Weights of a small multi-label image tagger.
Model: 7.11M parameters, 32-pixel images, arch swin, norm layernorm, activation quick_gelu, patch size [2, 2], depths [5, 5, 5], widths [64, 128, 256].
Training: adamw at rate 0.00082, 15500 steps, batches of 64.
Data: trained on cartoon faces, 203450 training examples, 4.9 epochs.
Rows from block 12 of a small multi-label image tagger, named by matrix and row number. Rows with one number belong to one neuron. Each number is 200 + 30 x the weight over its row's rms, rounded and kept within 0 to 999. All counts start at 0. After the name is the row's rms in percent of the matrix's.
After each neuron's rows are labels from the 100 images, of 14976, where the neuron reaches its highest value: "lies over" is the class under the peak. Only what is clearly more common there than usual is listed. The data: cartoon faces.
# fc1: MLP up (model.blocks.12.mlp.fc1.weight, 1536x256), inputs 128-255
# fc2: MLP down (model.blocks.12.mlp.fc2.weight, 256x1536, transposed), outputs 128-255

fc1.168,106,226,246,216,220,178,185,215,216,194,185,190,190,135,286,204,201,188,207,180,173,231,240,175,185,187,192,162,185,202,182,151,207,293,179,158,187,166,193,197,165,215,174,193,164,176,200,201,175,204,176,212,183,197,185,194,196,188,229,211,143,174,205,235,188,144,201,222,201,195,195,190,189,191,256,254,199,186,170,192,222,221,209,218,215,182,200,157,190,195,172,213,180,286,193,173,225,144,192,238,256,173,201,234,189,198,236,198,189,169,208,204,229,245,169,160,191,177,144,181,194,225,207,206,191,212,259,162,224
fc2.168,113,183,273,206,161,159,222,226,213,134,214,195,118,176,126,191,214,213,253,210,189,209,233,163,166,176,204,219,185,223,165,190,203,170,199,200,181,207,242,216,179,203,281,276,226,205,161,232,193,242,206,217,145,201,209,217,238,154,235,187,262,205,201,175,222,176,214,189,186,220,192,174,205,221,186,209,192,179,216,155,191,183,246,196,195,115,159,247,178,210,100,234,206,246,188,243,184,222,200,231,229,125,236,188,165,203,196,149,203,186,209,163,168,231,230,226,213,188,166,232,234,225,125,160,242,182,204,228,192
lies over: clothes

fc1.455,091,204,226,235,172,159,208,184,181,164,182,248,187,205,188,207,191,215,167,210,235,219,220,248,192,168,179,228,201,219,165,216,176,215,174,179,155,166,238,131,181,210,238,228,196,217,177,229,100,169,219,107,221,234,208,173,225,218,283,164,200,238,220,210,132,186,177,185,180,209,177,184,242,174,249,205,211,175,199,184,190,196,178,215,211,180,208,235,219,207,257,225,223,238,239,219,206,171,192,170,190,190,211,236,194,183,221,210,228,190,227,184,185,222,151,195,276,201,218,191,167,220,222,168,211,194,167,223,201
fc2.455,061,175,181,123,248,214,210,238,207,212,217,202,283,176,139,179,191,158,160,206,161,205,148,129,219,233,211,140,186,194,210,196,212,117,246,197,216,227,222,223,211,202,201,226,201,242,195,154,236,212,173,256,177,166,186,239,194,211,164,149,237,115,188,202,172,235,166,212,235,217,273,187,155,242,183,166,205,214,167,200,179,240,210,210,204,202,179,204,214,147,174,224,199,179,186,226,175,223,201,230,237,181,237,160,216,269,189,193,213,220,228,201,253,221,148,236,180,214,202,236,209,248,158,217,205,181,216,221,159
lies over: clothes; hair

fc1.251,100,185,235,260,176,225,128,178,218,181,184,178,267,177,210,202,167,137,212,162,163,148,215,199,189,240,246,208,232,189,205,198,152,168,126,213,202,202,230,245,194,257,204,210,194,219,185,230,185,211,199,219,208,206,178,226,185,231,209,199,176,206,254,138,167,215,203,255,193,230,207,160,223,204,186,212,254,223,227,234,165,234,230,147,221,213,202,192,282,218,164,207,239,219,179,162,236,166,170,188,236,259,158,135,270,205,205,190,217,171,190,198,224,159,179,226,190,164,163,188,190,166,238,169,201,156,198,201,274
fc2.251,083,181,231,169,140,223,231,157,200,219,183,198,169,201,179,132,224,192,198,197,230,162,220,200,172,164,264,278,206,208,231,185,194,147,199,227,246,208,177,240,195,169,214,244,214,189,174,199,282,201,202,183,218,208,222,159,205,207,209,232,212,182,196,178,219,215,267,154,182,164,207,227,208,198,205,183,173,212,239,286,232,170,216,220,194,224,213,207,165,237,176,225,196,192,215,205,221,228,206,157,181,171,222,237,150,198,201,197,242,193,191,228,161,201,195,187,190,220,215,199,132,206,157,194,172,226,186,282,221
lies over: skin; hair

fc1.150,091,209,238,212,222,203,150,270,248,174,195,189,173,217,216,263,196,198,178,145,206,227,172,178,206,228,235,215,244,172,226,188,184,213,202,201,223,208,200,206,207,187,207,242,182,175,192,192,176,184,195,160,128,201,182,165,180,187,218,231,198,181,182,149,204,191,238,177,208,183,172,181,229,217,217,194,186,214,194,253,185,244,192,191,206,214,249,191,166,191,157,215,191,217,200,176,172,260,188,183,206,167,213,178,247,206,160,225,245,179,226,250,227,260,157,276,220,220,176,210,209,201,191,206,160,182,173,164,239
fc2.150,090,193,200,222,200,215,214,192,151,210,158,200,216,181,205,208,175,179,198,213,228,159,155,224,241,141,222,212,177,189,265,209,191,162,161,255,142,158,206,198,251,164,169,236,203,214,211,151,191,201,209,163,237,204,185,197,231,234,195,165,187,202,199,242,236,196,172,184,234,218,189,208,209,131,195,130,180,147,163,210,258,168,169,233,176,233,185,256,213,200,282,140,217,235,204,240,165,218,193,251,157,181,237,253,211,196,229,202,191,221,181,205,221,163,214,195,170,204,207,226,197,166,205,200,237,238,220,236,187
lies over: hair

fc1.734,093,279,203,198,237,172,213,182,248,211,207,239,187,180,240,184,169,238,195,187,205,175,203,203,206,220,259,202,247,219,184,207,174,252,188,236,159,240,188,186,161,198,185,253,110,162,204,198,200,180,201,207,191,214,160,192,174,170,193,241,137,196,185,160,238,189,218,188,211,171,151,265,229,172,250,238,232,206,222,207,173,212,197,177,195,199,239,214,189,179,198,191,209,258,172,192,192,218,199,247,235,222,154,214,201,181,230,231,189,163,195,232,186,225,240,168,206,229,200,192,204,216,194,161,195,202,208,205,227
fc2.734,066,145,240,188,192,243,175,235,165,216,156,195,229,231,192,166,218,166,210,161,224,208,185,189,187,174,209,243,202,170,269,207,196,186,205,227,227,224,138,228,233,210,174,166,209,225,156,202,203,225,188,178,168,156,261,170,218,197,210,185,231,193,208,176,187,158,181,216,199,222,302,152,188,169,201,200,184,193,166,222,213,196,214,198,186,209,179,206,217,209,241,179,208,197,195,176,208,172,195,184,295,201,173,213,255,210,200,194,211,205,243,221,181,188,139,235,193,181,239,184,179,185,159,184,172,188,204,162,146
lies over: skin

fc1.519,090,185,213,251,211,193,224,234,197,179,196,169,185,177,177,179,210,239,184,233,242,204,212,234,242,172,174,186,171,188,189,186,213,221,269,207,184,167,218,187,199,218,157,148,201,246,192,167,206,196,192,177,218,171,226,141,215,193,210,175,204,287,175,212,175,201,152,200,198,230,167,196,235,188,236,236,214,197,207,216,183,175,196,156,156,213,193,243,171,217,188,244,186,180,224,208,205,255,214,128,228,165,176,221,187,218,141,205,266,162,192,222,161,237,176,187,202,195,254,153,162,213,235,212,179,209,246,225,194
fc2.519,083,180,195,185,206,238,149,250,156,213,180,199,218,247,183,203,175,171,216,107,171,219,145,180,172,186,230,212,241,206,237,186,201,166,179,235,229,211,221,232,198,213,184,238,198,218,196,237,190,205,208,190,193,232,174,185,210,236,200,214,151,139,201,158,162,134,245,194,208,162,268,223,158,218,194,180,204,201,217,211,235,265,175,253,238,222,215,146,172,199,236,146,205,214,190,173,188,203,194,230,184,226,207,186,217,244,212,193,218,206,203,211,235,180,151,241,188,199,136,264,182,194,181,188,229,157,199,218,173
lies over: clothes; hair

fc1.302,097,231,252,212,185,183,164,171,186,220,165,175,212,174,207,172,186,170,156,168,187,193,236,225,175,160,204,179,194,177,217,218,200,216,217,225,255,188,161,260,141,181,218,238,195,226,99,194,210,193,174,234,193,192,194,203,172,145,252,256,194,167,208,136,260,194,208,273,194,197,214,163,236,172,218,187,222,206,212,183,151,220,194,188,192,248,223,230,145,228,209,160,258,216,228,214,240,226,181,179,223,195,195,208,223,193,171,260,221,176,229,220,220,212,206,209,225,243,249,174,212,228,144,200,181,205,195,248,217
fc2.302,104,209,220,215,220,122,193,179,245,226,177,192,204,183,217,212,209,221,182,157,132,210,249,168,213,209,193,200,242,185,187,221,207,156,247,219,240,212,188,263,134,222,242,201,155,179,158,217,211,244,159,180,248,172,162,177,215,229,202,229,241,127,201,164,215,232,156,203,215,194,194,172,203,261,192,216,220,256,186,229,171,194,202,233,166,187,234,136,223,181,155,267,198,193,194,181,282,179,198,168,196,201,258,150,238,177,207,228,210,187,179,274,179,223,212,156,192,198,192,235,173,183,203,197,187,224,196,196,258
lies over: skin

fc1.219,093,182,223,250,235,184,220,233,227,190,167,198,180,111,265,223,182,196,165,227,211,228,225,240,172,201,195,213,151,207,176,216,184,267,116,165,174,202,207,175,221,210,234,203,148,224,204,212,147,211,236,172,219,199,219,216,208,158,254,180,137,173,178,253,210,175,157,180,182,229,168,210,197,201,164,207,186,174,199,205,209,202,208,177,168,195,205,200,200,239,172,201,201,279,217,210,164,163,219,231,251,173,220,257,213,191,176,170,200,185,235,247,177,216,180,224,208,210,169,170,163,211,197,190,172,238,212,226,216
fc2.219,097,225,236,168,146,264,214,196,188,161,207,205,187,165,161,178,200,217,244,193,208,204,189,197,215,212,193,189,184,271,204,180,199,137,231,163,243,249,219,187,162,251,214,221,262,199,225,217,201,254,199,199,139,247,248,186,247,188,208,225,280,167,195,181,183,214,215,192,248,258,246,220,209,242,205,238,160,235,221,180,117,227,171,166,233,152,212,208,197,190,199,168,209,154,181,191,180,171,196,218,221,211,219,221,184,150,197,166,252,196,154,115,163,205,167,188,191,176,164,203,208,208,134,171,227,189,168,205,190
lies over: clothes

fc1.742,087,166,224,175,182,182,174,193,190,247,195,193,220,225,195,186,210,197,157,193,223,199,169,205,275,187,231,151,182,159,191,208,192,216,189,166,212,166,207,218,189,231,236,187,201,214,178,191,209,212,233,236,192,205,208,196,197,171,220,204,155,159,200,214,221,178,184,190,227,262,157,184,171,156,236,189,142,175,191,212,224,170,168,259,193,223,177,204,190,215,227,152,194,204,238,188,154,135,160,275,194,185,202,198,263,169,218,234,181,202,259,238,179,209,141,213,234,181,192,207,202,162,196,218,220,186,211,272,188
fc2.742,074,182,196,242,202,195,202,238,212,138,137,191,203,164,234,191,189,212,222,221,165,214,222,216,196,238,207,202,217,184,199,195,194,205,202,229,205,221,197,193,200,222,185,220,227,204,216,210,174,175,144,190,226,240,242,203,158,216,178,231,191,216,199,196,201,203,214,239,212,163,240,215,220,223,200,227,233,286,201,216,130,267,229,142,223,197,245,196,171,210,232,218,197,159,200,233,223,242,215,202,181,182,133,199,184,224,212,153,235,194,150,119,219,181,187,212,233,251,202,187,223,207,194,159,223,186,200,174,193
lies over: backdrop

fc1.765,100,222,215,207,121,164,159,212,165,244,196,214,253,216,150,178,218,242,155,177,202,185,200,269,164,180,201,255,252,177,244,194,157,210,133,243,202,204,144,221,202,190,184,238,202,214,184,197,226,163,169,174,164,190,184,165,162,209,232,217,199,163,185,174,252,179,214,208,200,182,213,187,201,173,216,162,182,229,208,207,220,208,196,176,224,224,250,211,209,232,250,186,242,226,206,197,225,243,194,211,198,194,202,205,175,189,184,246,180,178,188,224,247,190,210,235,238,188,195,224,243,216,199,157,184,216,182,262,189
fc2.765,124,200,201,213,282,214,228,180,271,169,199,199,147,219,239,222,210,188,237,189,184,227,184,164,175,174,156,135,161,202,167,212,195,180,264,156,175,211,225,218,147,216,198,164,235,176,181,199,156,168,234,274,225,207,179,231,264,169,176,187,210,247,193,166,179,204,165,195,221,251,202,160,166,182,197,255,197,137,193,183,148,225,205,247,176,219,130,184,140,170,144,173,204,191,195,242,207,178,205,217,198,182,195,195,171,203,219,228,219,207,207,192,170,213,187,170,167,207,245,158,234,233,222,220,163,208,201,165,199
lies over: hat

fc1.679,091,191,236,238,187,181,159,225,202,182,195,202,182,240,194,254,186,237,191,150,241,192,165,219,183,229,220,239,239,151,250,170,216,204,170,225,216,172,181,216,197,188,230,221,188,173,179,179,196,199,215,168,135,212,190,141,185,188,206,259,199,204,183,142,196,196,259,204,220,168,163,209,193,172,205,201,167,194,193,251,229,210,194,214,183,233,208,213,175,217,174,227,228,237,208,187,185,261,199,189,200,173,201,226,266,203,204,220,227,204,234,269,215,232,184,216,211,216,168,168,203,184,175,190,119,189,159,214,209
fc2.679,071,200,210,225,187,238,227,244,148,206,172,202,228,180,164,201,215,129,155,211,210,215,138,261,195,140,193,185,158,169,230,234,200,180,181,269,207,153,191,188,217,140,132,203,193,227,229,164,201,198,200,200,226,246,167,198,229,228,209,149,182,242,201,239,232,187,193,188,212,176,179,188,206,160,198,128,171,154,181,179,230,184,198,251,187,217,189,251,148,184,253,150,222,273,192,255,203,219,192,235,184,183,218,267,194,215,205,184,180,205,193,209,199,178,214,215,192,205,212,234,189,195,177,228,229,225,225,201,195
lies over: hair

fc1.386,097,175,221,234,184,234,183,260,206,210,183,176,226,176,197,216,198,194,165,178,233,212,223,202,182,172,183,204,168,144,263,232,218,215,186,191,208,173,197,221,239,198,164,134,218,273,128,179,188,205,199,214,175,177,241,116,187,147,204,202,199,183,223,237,166,178,223,223,209,277,213,143,211,208,205,230,216,161,152,203,202,208,238,238,214,210,182,222,209,181,212,191,202,221,225,184,219,192,225,209,186,193,195,222,240,197,207,215,229,182,202,189,203,184,129,202,229,211,162,170,197,163,196,197,195,171,215,207,189
fc2.386,082,235,221,206,213,196,219,168,215,198,211,205,189,217,183,187,202,231,278,235,191,169,174,179,187,232,183,181,236,261,179,143,199,184,223,200,196,243,230,186,170,172,192,217,188,191,247,221,227,212,174,171,188,198,188,263,217,228,185,239,217,211,202,150,185,209,220,182,195,164,178,264,167,193,215,180,228,177,250,233,224,160,213,186,192,198,178,169,190,230,202,219,193,217,193,168,214,216,198,206,199,218,210,171,172,201,217,217,174,206,209,206,248,197,246,160,190,160,189,209,191,252,251,188,157,210,196,171,207
lies over: clothes

fc1.552,107,167,231,200,202,246,110,179,237,184,196,219,244,174,243,215,196,208,134,158,175,207,218,249,220,202,201,217,176,229,221,130,126,207,138,227,195,206,213,152,189,231,201,196,216,220,226,189,194,237,155,177,191,211,198,190,178,191,210,205,177,120,217,244,236,201,241,227,225,266,206,147,243,210,181,211,178,209,207,232,244,257,219,172,246,157,212,207,172,220,210,133,223,182,192,198,158,152,196,217,204,200,196,203,200,126,196,228,192,161,188,209,210,173,218,230,233,231,193,206,213,196,270,185,188,229,241,204,222
fc2.552,090,239,219,176,175,212,165,237,164,179,170,205,234,175,172,174,183,240,225,183,218,206,168,209,191,206,283,223,253,172,262,211,202,191,167,261,198,197,168,234,224,159,166,240,181,224,201,157,232,242,221,135,193,193,182,169,161,215,213,227,239,177,204,179,242,166,210,143,218,127,159,208,206,201,161,153,177,247,210,258,255,200,223,184,242,247,220,221,194,207,227,202,202,157,190,141,213,252,207,186,145,206,218,183,231,191,202,184,211,192,226,173,217,163,190,235,213,183,192,252,163,159,174,156,201,207,185,205,246
lies over: hat

fc1.350,099,246,176,222,165,201,200,162,168,217,244,187,248,210,238,142,184,206,154,223,228,190,191,230,197,220,221,140,215,215,207,151,237,221,201,176,192,201,162,175,157,223,161,174,214,225,144,149,182,206,199,217,195,235,140,127,211,184,232,227,201,197,175,195,206,191,210,216,187,148,230,201,207,174,211,200,195,208,228,242,165,188,235,150,211,241,226,206,199,240,233,232,198,156,299,166,209,177,216,188,192,216,119,213,202,209,165,203,221,216,194,210,235,178,184,185,222,250,135,171,187,198,261,122,163,193,189,185,202
fc2.350,083,211,222,200,202,189,120,135,248,143,239,204,251,205,250,183,163,177,208,134,179,178,224,206,185,228,226,236,232,182,232,169,207,156,220,205,186,199,193,209,165,290,221,150,205,247,212,178,243,184,178,232,205,203,203,215,186,192,219,233,189,212,194,168,205,145,229,241,223,243,200,217,212,197,222,221,235,179,214,229,233,217,253,147,220,190,176,195,201,200,178,141,200,151,213,195,189,206,195,226,161,226,165,176,252,189,204,157,183,185,181,169,211,199,211,182,208,200,126,153,206,194,282,195,176,221,188,213,257
lies over: skin

fc1.538,098,233,181,203,164,245,202,219,168,282,208,222,252,184,230,190,177,251,201,211,249,198,199,199,202,207,201,198,223,148,233,176,258,179,191,216,220,160,216,173,170,166,128,202,199,207,185,178,221,189,194,166,203,171,178,161,149,209,220,201,193,158,271,237,193,144,191,230,177,210,187,181,196,174,179,187,191,246,151,226,265,192,223,148,244,210,211,200,215,209,255,209,197,195,192,167,240,191,202,172,217,199,198,225,224,187,218,202,182,205,221,219,265,202,200,196,237,181,193,183,177,204,172,225,229,149,259,214,249
fc2.538,079,209,124,225,239,180,212,262,197,154,257,204,189,203,227,244,175,220,211,232,188,199,188,154,169,220,162,178,179,217,174,205,201,212,186,185,212,167,180,245,239,235,166,186,226,224,212,217,134,216,220,214,209,181,164,222,181,164,207,186,208,229,196,210,173,183,206,179,158,236,189,193,144,176,160,201,232,178,186,175,196,212,227,199,197,207,162,174,230,166,208,204,198,246,204,174,212,127,190,221,167,240,182,220,262,198,164,189,138,214,199,212,222,172,224,149,227,234,193,211,243,250,230,208,200,210,225,158,192
lies over: hat

fc1.316,095,190,242,205,185,193,211,174,165,192,164,219,206,183,193,227,186,212,151,185,190,234,238,211,215,151,150,231,191,194,196,200,162,249,185,185,198,142,171,192,129,176,174,178,145,217,165,212,175,181,150,138,246,196,225,160,213,209,267,172,176,214,239,196,169,178,133,178,209,190,143,152,233,212,220,230,195,208,157,200,224,198,247,217,185,235,214,172,205,196,235,216,245,205,251,185,261,147,178,201,177,203,227,174,186,205,291,240,227,220,207,200,220,238,142,159,235,195,204,179,171,220,236,192,242,209,251,207,211
fc2.316,076,159,238,184,227,202,176,206,192,202,202,197,193,164,156,179,198,174,138,209,225,189,181,159,195,216,188,194,203,231,192,155,206,138,199,200,259,235,251,211,255,214,193,263,263,229,223,239,208,143,229,228,194,169,205,257,196,190,180,186,237,155,204,128,180,180,196,185,224,216,231,196,175,209,208,131,181,191,233,210,208,215,192,166,209,200,186,231,214,196,223,182,202,213,201,230,148,171,192,258,195,184,217,181,259,289,144,202,216,206,186,148,199,259,207,255,188,233,203,235,230,240,170,210,160,144,191,212,141
lies over: clothes

fc1.517,101,161,210,206,185,209,210,129,193,236,230,216,262,170,164,175,195,209,199,216,183,153,200,187,211,187,211,164,196,204,215,224,231,173,200,190,138,208,213,221,191,260,197,111,194,206,184,232,169,218,209,233,240,215,214,207,186,197,192,172,184,134,198,230,202,207,152,222,197,263,235,211,213,173,241,236,244,175,189,215,189,167,251,184,220,191,195,226,282,239,259,190,186,196,172,242,209,141,219,247,207,212,129,192,200,189,245,181,174,213,201,177,235,161,220,149,174,188,204,202,185,211,256,191,188,221,219,247,186
fc2.517,104,179,154,197,159,257,180,261,141,180,167,203,216,196,222,251,198,170,172,145,229,196,169,261,219,202,219,235,195,221,263,197,202,214,164,233,210,116,173,207,211,137,155,227,239,172,262,208,237,204,154,139,213,175,137,202,221,227,235,206,185,229,203,218,218,239,221,215,186,171,164,237,204,195,164,140,145,195,209,170,242,223,166,184,236,235,188,186,153,217,224,182,205,268,213,178,214,226,191,163,177,188,229,250,229,196,162,184,146,207,173,254,257,185,148,216,200,180,179,193,196,179,199,216,227,257,203,203,195
lies over: skin; hat

fc1.478,085,214,202,181,175,217,192,186,222,204,218,152,220,216,187,200,187,196,207,187,200,149,175,220,306,187,206,190,224,199,161,171,195,203,205,158,207,161,235,201,173,285,226,162,146,196,215,170,217,233,231,247,216,158,173,190,195,163,221,199,162,220,223,167,185,189,199,193,202,223,120,181,185,191,202,227,157,185,203,204,190,212,161,215,181,240,179,186,195,207,190,216,228,199,199,190,180,173,218,180,244,250,206,226,250,189,215,231,225,207,256,275,152,258,210,165,198,173,211,183,162,194,196,196,240,164,191,255,251
fc2.478,075,209,233,234,197,176,178,168,185,196,247,201,218,125,201,236,205,225,190,173,208,164,240,161,154,211,154,203,156,197,298,202,200,233,195,193,158,213,252,167,191,103,189,187,256,250,207,161,184,181,211,170,204,233,176,179,193,223,205,233,215,156,201,221,188,200,208,220,191,196,223,204,194,231,207,220,239,148,202,229,197,197,220,167,247,216,204,232,206,204,167,201,205,166,206,222,217,211,199,224,110,189,185,210,193,211,219,190,226,208,155,193,267,174,192,210,194,264,223,190,226,198,212,189,143,168,213,157,184
lies over: backdrop

fc1.101,091,217,240,261,207,205,192,221,188,197,220,158,206,147,183,203,192,218,179,177,226,202,230,212,131,228,222,201,193,183,317,212,199,206,213,239,186,225,135,151,203,206,195,225,216,261,171,180,207,207,172,146,205,223,229,158,177,177,224,221,215,197,207,204,187,192,201,220,204,196,248,189,182,206,215,213,282,168,204,219,217,146,258,165,228,179,231,242,197,188,218,177,199,187,219,199,224,245,190,219,186,198,180,212,189,198,200,194,204,192,219,179,296,169,185,238,200,280,219,178,233,208,203,201,138,216,205,174,193
fc2.101,089,188,192,189,167,166,169,204,198,194,210,203,217,199,202,207,172,206,241,175,200,187,188,190,304,186,167,255,189,178,142,254,204,218,202,183,196,172,234,212,193,200,231,191,150,183,198,198,212,201,248,289,218,180,202,187,199,206,205,204,153,193,199,188,196,182,226,199,209,208,93,206,208,213,224,224,159,196,194,213,167,235,177,220,197,229,237,206,202,174,189,222,201,174,196,190,211,181,203,190,196,216,187,221,245,176,248,203,212,203,183,238,94,195,213,178,195,207,221,204,123,192,182,191,237,176,199,221,221
lies over: backdrop

fc1.289,106,203,217,186,239,197,207,184,209,162,182,172,210,141,275,202,188,194,173,188,211,253,236,177,191,169,194,131,175,175,194,211,230,307,239,180,195,149,192,178,109,208,162,193,150,224,170,199,137,182,167,173,256,187,220,196,205,160,244,192,196,202,241,218,184,162,175,189,213,193,178,167,172,203,247,249,213,231,173,210,194,209,216,225,208,191,205,181,172,192,184,222,214,235,198,165,235,138,199,200,209,206,217,185,186,212,295,198,210,153,245,199,182,230,158,159,213,204,175,173,194,225,199,233,222,214,244,167,255
fc2.289,121,170,259,232,163,168,217,219,187,188,209,201,148,189,170,185,189,189,246,226,222,209,258,179,147,188,205,206,173,230,200,169,204,146,171,195,210,220,203,206,236,191,238,270,226,206,205,253,216,211,228,174,168,200,181,206,214,171,226,175,233,174,200,198,227,154,237,210,199,190,220,221,224,203,221,178,176,155,207,164,231,182,226,157,196,137,146,259,146,204,144,184,194,242,197,228,195,203,198,228,220,155,238,226,156,180,195,167,196,182,196,173,180,243,210,239,203,210,157,217,188,199,91,171,227,188,183,204,168
lies over: clothes

fc1.707,091,207,255,187,204,192,188,221,163,244,231,200,218,183,199,160,205,222,149,180,199,195,204,198,188,201,191,164,181,169,237,247,192,220,216,183,191,216,179,228,161,205,254,220,230,181,159,182,222,187,208,193,217,212,200,250,170,159,225,219,155,123,177,223,212,162,185,210,163,226,207,239,184,169,224,186,202,189,199,206,215,155,220,255,232,194,169,243,197,208,228,167,215,220,161,200,203,154,200,263,183,170,216,221,230,138,198,223,195,232,218,193,225,153,252,261,225,223,190,188,238,207,198,209,197,205,213,231,229
fc2.707,083,226,235,203,238,237,200,228,217,156,163,194,214,183,179,221,167,185,256,162,185,176,176,190,204,215,195,190,249,245,235,135,200,196,220,209,160,212,269,169,185,166,159,204,174,241,236,212,175,215,147,172,187,217,215,192,205,222,196,235,175,212,200,166,165,203,202,203,234,200,207,262,236,220,204,231,217,178,206,238,171,198,202,187,198,207,203,168,176,196,204,189,200,243,201,190,195,259,207,227,201,227,202,196,181,231,200,192,209,210,185,189,264,240,172,174,192,191,154,184,206,207,251,149,183,217,196,178,194
lies over: backdrop

fc1.91,103,229,228,219,128,178,154,211,165,201,189,207,248,225,157,138,208,231,159,212,185,231,197,237,179,182,249,234,253,129,244,192,171,214,138,186,206,209,141,223,205,201,207,242,193,237,180,182,193,183,198,171,170,192,176,164,141,194,249,222,225,148,176,207,262,176,234,229,187,200,224,208,197,150,233,170,238,232,162,200,192,175,212,161,215,166,210,227,232,225,223,179,246,210,202,179,232,221,167,236,185,203,216,204,203,160,174,225,213,150,232,229,293,187,187,250,242,231,201,224,191,209,163,189,213,194,196,268,194
fc2.91,099,212,186,233,248,211,214,215,283,182,232,204,177,170,235,227,249,245,180,170,222,208,209,146,180,160,140,159,159,194,177,200,199,188,257,191,179,178,225,249,180,196,153,166,211,155,193,237,152,172,224,238,178,114,148,172,246,199,192,189,212,259,196,164,142,191,200,195,186,212,180,195,189,199,206,278,201,193,215,195,193,273,208,213,198,226,153,185,177,183,129,189,200,205,190,195,212,193,205,193,228,202,209,217,195,227,226,235,173,195,212,192,168,237,209,155,146,185,196,172,212,207,223,203,166,175,210,173,189
lies over: skin

fc1.87,108,218,287,171,216,227,199,210,201,175,170,187,198,235,183,196,220,227,171,172,250,180,154,236,218,197,214,176,193,207,215,225,165,183,202,273,176,202,233,171,177,194,222,243,197,187,113,171,199,197,219,208,197,230,175,162,216,180,201,216,217,195,225,149,186,206,205,215,220,172,207,214,183,214,216,213,174,167,194,211,219,199,217,153,180,178,190,270,155,213,208,220,256,168,173,173,189,246,254,207,225,198,185,206,207,151,227,208,187,214,295,200,242,181,173,186,179,197,251,203,191,221,132,195,165,186,161,188,206
fc2.87,133,172,184,238,235,192,217,213,210,207,222,199,167,169,270,196,186,167,229,217,181,196,264,181,174,181,202,235,208,252,166,201,199,264,175,145,182,217,155,235,233,214,166,150,177,194,212,241,179,227,176,197,208,183,201,216,179,212,174,183,159,192,191,265,250,202,240,201,148,205,223,237,192,199,168,214,250,175,194,182,220,155,197,215,174,192,150,133,254,235,194,215,195,247,221,208,224,161,188,182,173,191,205,217,213,217,139,177,224,198,142,217,208,187,244,210,227,205,176,192,241,181,281,176,235,232,211,190,184
lies over: backdrop

fc1.232,097,227,212,156,185,234,181,207,200,223,202,163,204,153,180,178,200,200,158,202,151,197,233,181,185,194,247,135,213,166,184,190,231,209,201,209,175,184,202,168,221,207,184,155,99,186,220,176,198,207,220,276,221,188,207,208,199,249,180,200,188,184,194,203,209,197,126,187,262,206,200,177,222,182,248,217,181,189,142,248,218,218,252,212,256,211,306,154,229,230,194,215,174,193,205,158,189,263,258,189,252,216,162,168,174,192,265,240,211,203,210,183,192,227,154,183,199,190,194,203,177,167,218,205,220,220,233,177,211
fc2.232,097,148,262,223,222,152,153,164,200,213,201,189,190,233,147,203,237,188,235,158,210,281,236,175,170,186,225,194,197,157,187,202,191,269,199,171,180,189,200,176,212,174,237,210,158,233,178,279,183,174,194,208,205,216,253,225,155,200,225,231,203,236,199,236,155,165,200,212,229,211,159,187,166,186,212,215,200,236,213,245,226,155,227,208,213,144,205,198,189,212,151,203,198,233,215,205,175,190,191,206,209,159,214,187,181,229,232,223,183,194,262,190,202,277,202,256,241,173,217,227,253,159,187,235,239,161,189,181,145
lies over: skin

fc1.520,096,238,231,297,128,185,213,264,180,142,187,199,197,199,198,186,165,214,223,211,234,199,140,167,186,202,232,165,220,182,208,189,230,180,171,220,203,152,262,228,212,203,204,213,193,251,196,190,169,188,254,185,237,219,207,114,182,203,214,210,180,286,198,205,117,224,208,217,221,193,153,222,186,183,179,204,167,193,246,267,254,229,195,147,198,247,190,200,178,233,191,253,205,295,166,176,168,245,206,204,247,208,180,187,217,217,223,215,271,208,215,194,192,198,177,219,219,158,193,204,168,149,201,228,235,202,185,169,226
fc2.520,093,238,171,231,118,210,188,222,196,208,177,207,255,184,104,178,225,200,207,197,158,207,195,190,181,213,216,235,240,207,193,203,199,177,190,200,277,170,201,226,219,226,212,227,199,248,199,176,230,260,184,232,198,224,207,240,172,221,157,230,221,175,195,228,201,218,229,223,212,175,213,212,191,235,128,172,224,239,266,214,211,190,178,176,185,211,236,191,226,224,185,219,202,246,193,233,167,190,208,213,255,227,195,200,173,240,187,244,213,204,175,220,213,160,220,179,202,180,219,270,182,169,199,217,200,176,193,203,240
lies over: hair; hat